Weights of a small sound classifier.
Model: 3.56M parameters, arch ecapa_tdnn, norm batchnorm, activation relu, depths [12].
Training: adamw at rate 0.0046, batches of 128.
Data: trained on short made-up English sentences, spoken by a formant synthesiser in many voices, 25.6 epochs.
Rows from block 8 of a small sound classifier, named by matrix and row number. Each number is 500 + 25 x the weight over its row's rms, rounded and kept within 0 to 999. All counts start at 0. Numbers have three digits each. After the name is the row's rms in percent of the matrix's.
After each channel's rows are labels from the 100 clips, of 14976, where the channel reaches its highest value: "loudest band" is the band of the loudest frequency at the time of the peak. Only what is clearly more common there than usual is listed. The data: short made-up English sentences, spoken by a formant synthesiser in many voices.
# c30: last pointwise conv (model.blocks.8.c3.0.weight, 320x320x1), inputs 0-319

c30.54 061:488518428506498506492496434424510439455508460490508511427453496481501513505504504511428442512432482511504484499504425512536515492499455507460499498505504498513504511504470500508497493518490506509428450507443491506496502489441520484495510428501440517515491492510485504497484520514493467507504506493523450509501497501502497490504507504507503499491458519471453468497454495512494502482512494480514507493514522479477500469517506485496489523460495467510486514495492499505510510504477511501505498507501494515502464484517451471513468512472466512515485501495504486457448510502448499469495505493504496507527491531503507506523500476489492487474492500502456515456513480457511530531464533486495490505469487502527516491498507526500476504515501516455504498456454476447506498502515514492500509450453451500517458511497461512514522504448449451461515495504502453456490487457511512490507457493501506493511521494520505522484490517451509456466506499450497490471472503492493458487468
loudest band: 500 to 1000 Hz

c30.214 115:515488473542502496499526467473493498511530496549523507472494504488524495494530521505490476527482554527530514503502484527501491511520509523514523540506541506491502529528509526511509464486509527529467490500483507502500529548479501545529525471512517564527487511508516532533489521519499507496496497501499490500509499497495494529511527540496520516499501513513530535561523498575523485501558495517500505507517497510502517521563512487499525490541504487498531495538501492556492493559486504539522510548534522511517493504506499485506514491491531565561500568539492522495492531519508512513498493522513503520521505525573509565503492501490542485493518538511490561521512510494513521522493528471530493525507471497518487506497497501553491567547497514476537482477496514485539546562508514519547535476504476524515477508473492522531518486494481481491526523548545496478543480487562500485488484485533540539513508508507514529551492500484514476497541507478489494494488561488530488525484
loudest band: 500 to 1000 Hz

c30.72 117:518509479510514462501522483489461496523513492503517529478492509478518458451513511503489489509490491511509518499500494512516458508512511513520511510510508501456505512513518511504512475447511507516480489510492505519510511484488504491472517482503517544514514531476530482531493499524503532482523526503532502487511507500461492473509504489470509507503513495514536553518540494558513487518552497507468459510499521497522468527542501485519525471496488489461533464502504514554477468558485523536506520529527524526510489526518500502544516468493528564559513564519464517493487495523503490502482462488526525527492511549565503565527473505470552482483505525521493563526520522497509527539500545497530463508519479462519467493509466518528496558523525543508532465511506516501516541553530535502530530508514505504533511526516511549535526467507511509507537523530538509510535485501561536472489501477531541535492548478537523544538516519507500505508515513509471488508499553470535504505511
loudest band: 500 to 1000 Hz

c30.249 113:495488453488467457478503449449461426475499447484498473453435484436503451498499509501436456499454481498496492465501455497494456487498478501477498496479489501461482499500484500500466551505470496497466468499468483481483497480464498484474496452495473499514540505495505510494498500540498535478556550496542477487489524505467480485495522505482495493488454516481456485489455503498488489553494495475482501477502538539491479469505493489484495489491484472487544486509491483496471484494482483500505495497495491490496483487505464503539488490446479497494490494489486535458461491506450499481489488527563539500493510532500514498543475488477517477481499487495463498481505458458498524521476474516495482497463501483510488483500478515495480498484516529468499481471465483460498495498526514480499540470450467502528465525532460532528515482453452476485531507490498458475504465466495517469498464468494506495489539482538484530505517524462503468491527492479480470471462499480499448497469
loudest band: 500 to 1000 Hz; 1000 to 2000 Hz

c30.209 099:529503493529512508513498494503506509538540496522544511496498506500499507504540466498507497535505512536538528506497504539501508504528529536536542524513533497508507536537534539497515482496515538533494495511496508510518536516492511508505541497536525546530507521513514522529482524505493502499516531492517505509500493505496487505491495525494516508500508540527532558532538506560501502501554502503498503494512515531507499540564496483501531487531524480490528498516503483566505496561485515531529492537524498525522479518515495484514521502496524566581491561532495540477482511538501511500505493532487481511533502498565500568510502502506567488480528529502482574514502525491497492494498548470528502530502462498519496502513499500529514579538519501470529485477483515462534538571495514497530496471488478523494479512508480499517521495484477474479500511539537489473520470478573512486495465487519535534516492494497520500525512503468521470484501509475490493479473562492512471509483
loudest band: 500 to 1000 Hz

c30.224 100:503481557493492511483497551552508550528491561491494479553536494521493507508489512500553550490553523489489510498497557484490504489492533490527488498489489503506504488486521484493487522508486492492548561489560489493498487518551496524516493554506524479522480526515526516492499494505492497524506501475520481512480496483509494508491512506514504476495525530477500488482507490485489483493470495476518503465508522517518519475475499476483471512534510491504481515505481470467515512467509499487481498481490494472474511469481521512536496515527517453467506469485512502530528492485529476510519516485528506497476502527468499474534510508517497514516481480501524464514504517508495516530532476506492515471533493516515507514492513524483511453492518532556483502545562480515473481459537539513482528543548564493523558524497548546514517504559540544537538498474474546555488511520446513501465523507490481482427538508540453544493508498514499544521508476545501511524520457501524522495566
loudest band: 500 to 1000 Hz

c30.246 109:511508477496502490494493474476486493508510491497508498475494508485499488486510468499497474508474488499512508495496479511508493493497503509507502500496497495494497511509504510498499464487495506501475475511473496506498505488467505482486505479496509560521509503505505488521488493496503505502511506497512488502513485517494495490498494492496485517519491516519525562511530517580500496495579503502500498504506502518507486535558498486514545496488498487491544489488498501572497491586490518518513506515526520541511483499517488473504512497493522584583495583534485537480484497519500531495495494507484466524510507512587506585498502498493561491487519523510483585508507507484514512492485553472519488516493479488501490504504494493514499581537498512464521485464474519470538532582509509502528496464483464511511467507504468514509530488469470468463512500542529475460516475476588507489481472479518530527532509485509516523512501506469523461476501512463481492482477576486510475507470
loudest band: 500 to 1000 Hz

c30.3 092:480529505483502479505514501500472497464494509479495519500491491478512475460492514500491511493503489493491480490499500493517471513489475495466485485499491500473495495493468498506490486471486486484504493505493495502490492475503513488464491506485483535488500514464502483522466477514500529476473521493480518488501495496473493471485512484471482519508496492514521526527517485541504473485538481515475479515493480504541467525546504470492504469480442489470512469490499499534485463538476513538487493546527491495496479496514479500475530469471520547551492540532475535481481489476491465486548476514478485498478487480539472547475478505465555470478470525501491544521490533487501495494511489491528464497520482469510469496518461486537532569490492491486543471485494528469507561560480496508550476485487488582500486488477492465511489473493473475481471512565556489481556464476563480470486471462533579551494461473463501472562489505479501476469493515479468485469473568466529476473488
loudest band: 500 to 1000 Hz

c30.11 103:518511480553514494516518478482490493502533485551522516479494503480525497499534507495481479527478542534536510510494484535507495512521504524515523552508549495494505527533509531507514471490516530537477482513478510510513541539481506540539530480506506553524506516499523511528470517517495503496497512490503488494517496509494504520500513516487518526501497502518532534560531510562521480505551490509494503509509502496502508522565503474497528485510500471497516489525515490552494489563471518536536508545538523513520476520519482484515521483487527558562497560543491529483478535517499528506496490518503496523518490517560505557517500495485543485480520534514479560515510511485510502512490543476535495526510465494524481518504494501552507573554497506478550487482496516485530548570509514522553520481495481517512480510500487505526522485484481483485517515547551489485543485484567502495503481489541542547512504516496523518549511507483507482485525516483485509479489556493527485519493
loudest band: 500 to 1000 Hz

c30.104 088:477520489477495512483515489492509508456482493481479496490511492490526516488486498503520486487485462488481469485509491483513517500492456480455480480503480499507500479490466486505491480502482482485484489500489487481476478463490509460472486488486479568515511490519483478514479484521501505510530496497529504515541488517516535482501496482506483540506497501539542561515535519578491512523565509517523526521528530501508481543581507471525548509472494481500515506499543511577517497568477515530472485539518497512510476498514476496495526505478498566567495558535493544476473533499484494474510498515497496499501487498571494572522506496505592481479485507496480561513498499476484504510504527481527498499513465501511500508515494488535497569502519489481526484491491520479498542576493518498524490482485489527514484501525493488505512487482486489489493506535540478491527475482576513488465481481512545539527482484475492485532514511477505486484502502492487508477481566484505473490491
loudest band: 500 to 1000 Hz

c30.183 114:515498459532510498513520460464496505500520504546517507462508497499525500505519528500510470523469551522520511509502479517511501520517497519507518532511529503502514517517505521514503448500502520515451488504468504505496524549465505543541516461515491552540502514508517534519487523532504505501500489507495484502520491503500490534507534539500514530496492521503516531540498495569522488499550503508502492503527489515491531506551523484515518488538502487504505496529501500543502497538492500526517506539499507514508485495522493474509504490482514553557501552542500520490486525518502510514491496533520490521517507531560512555509510497496563490487518511512484562509506518491513514529483523463507498510499460501512490520499503496540505586546492507481523497482500511481536543581501514534535547478501484564525479496474500514562520496495480482492520526563538506488550492491583491497496480489504547533521500518501515526570488496480512482499544511486495510491488584499527486515492
loudest band: 500 to 1000 Hz

c30.273 106:485493476487488451503475467482456474479487487487493465479469485454484452495486475501478480495489490498494481494504483486484451491491475494480495493498490506463485496491479488497484525492497489486458464494474491500511492488474496487494494471493477497514550541486537504494487488490501591472561574484540477482482533496465466475498522505476492485489460522475484489497472493485487465551505481464456490474497542555499473475499492452479484472489495466487608469501489479500458486504476505503499488504499479469493461523488459488520475484461482499504481500488492572459462477552477475486478489556568555484490477520504479497547481479491536483459525493480455502481486478455491476501480470514498496496476489488490487465475479474498516501480525505482501492477480506447508501499500478485497518481487483508503479529549484512511513483485476480476507523496503480480506474461498537476464458470497503496499516466524478523510522493456497481490509487478488462449469499489489449493476
loudest band: 500 to 1000 Hz

c30.227 110:510495478532517500508523477477503478492520505547515490482486497495521505519521524508480484523486553528527498523506483520497502523504491520502518538526538512503536524523495527523507463511511521514474498512480506516497528547488505552533513473499489529527482490502482526538491517511510469488485448495477500490513458505503491527498535538497506525502488506496498515562486493524526496491519494501486500504528468490495522491517522489499510493524489491516474492535503500519486505514488503563495488572534489477501483470487495496471516479487505535535497538538502488492485511477498511498503508510511474491503494503539502535485514495497532490486503536486481548507500495492498491523499475452543504501502458499480494536502503476567496564516451491498547512494501499490509570566486476543559524492503494569509491485450505492535501502496491489495501524563575500499578497484565474493480489496542577563497478516483482493602495492489498493493538488493501518486491565501530492508505
loudest band: 500 to 1000 Hz

c30.229 124:502495523492483503485498524517501527504498520489497486524522494507497499487499498501528515494518490497498502488496521499501502503497503498509506495489492500500492496499507496503482498490490498495520509484517482484481495487518500489488496526496510499510508507494506500508496487500508501506508494511519516489504499502494485491514501502496501503501505513522523518503526493495502491503491488523496487503499525508516495521492505495511518498504508495493488495518498512493495495499502492496485513501499507476481505474505506521502524493511520483488519496515492480509511514494523461508483496485510502514483511506493497496512494519493491500503479503512505492516515500502516498504533479501498489469539485496493490494515491511508499483500523508597497485611569501526475496483504507493497510605562616495509603520515588509504502489591574578560509507482488570607500505520476517498445536503502489496458511488509457512498508515532503621524511497603489494518514481492532532507579
loudest band: 250 to 500 Hz

c30.251 105:491488531492471494468498527533485524515490537495484481528522491510501495482486506502534531484530489485487499468498537490491491494482509488507491493470493505485476482486502489502473494477474491489523527482537471472479488487533502485491489524492510499506509520496525495484504484520495501514507507505521519483494503491496480482515518500503484495488521502532544540477552482512479492516495474527512479510490520507547483536490509490510518503525495502497499507502488498487503500487504483481491508487476510483474498484500518519523520497520521486490525505514485493507513504502528461510484492499533514514470512528495497496524495524504504509500467485514516497528518519521501516526529491495476489464542474494493483472515494520486506474507517528570489463577576497521491485474529532472484533560554581500530569517503564533522522470579535553556533494481469562578488513527473516478439531492487483479441530479519440535490508504524490571530516491568464478524522478465532531508582
loudest band: 250 to 500 Hz

c30.16 109:492491492486499519498513493494516507485494500487495477487504495510507520514492487502504499499493469498498490498488499492501519499491482492486499493502487495515511493493483491492497480516496493501494496494491499487493490469494503466483496497496488581523511507502507498520499490516514511501534498496515504507529492517515502486503498499507485538510497520530527562518522516585489508522589500510496528511522512507499489535555492484523544503495497486508519509497523514577501509570501503530485495529520502512506479495493488488506522499479504588578495587530506534483486499495488484484499505512496491508511492514585497587506515490501581487482504505502482581505495506487501507503491521468520507506503479508502509493513504500521503594514506501481517490481494503471517535600485514492525505473488476554520474499502487489523531495484479475490494510568535491481522481479599486495470476494510543528538483488491495504529503499475516479477502499476496494480484587496506478489485
loudest band: 500 to 1000 Hz

c30.108 104:491527476486541521526528485477520484484495502485496518474495533512528519482493517501483471492470476497492491543508469494534520496483485490482490489547493513514541493494485495502534453484525494497473482544465530545530490475469526477479496474488489520470469464501451476491501500502484417509412435494429515503503461492503508475488483468490473510506498487534519522487527490513498538432507490532507508509487419427505484536510501510496511499489475507490424497455500509512520495503505495507487477511493492493518477458490476480456519502482501519522474518518485461482481500438504495484546491480405438489509467464515466518434484480489495487479445498478484519506480533474483488496504523471498486497517475486519492487505485490505519520525471493501501487501495503489487510518495519486499486498485498556499495465409504485509498492503494488492487481562507491496498483492525450483514490490495501506544476480464504483495448503493506500476485492493489492484486531485503492482501
loudest band: 500 to 1000 Hz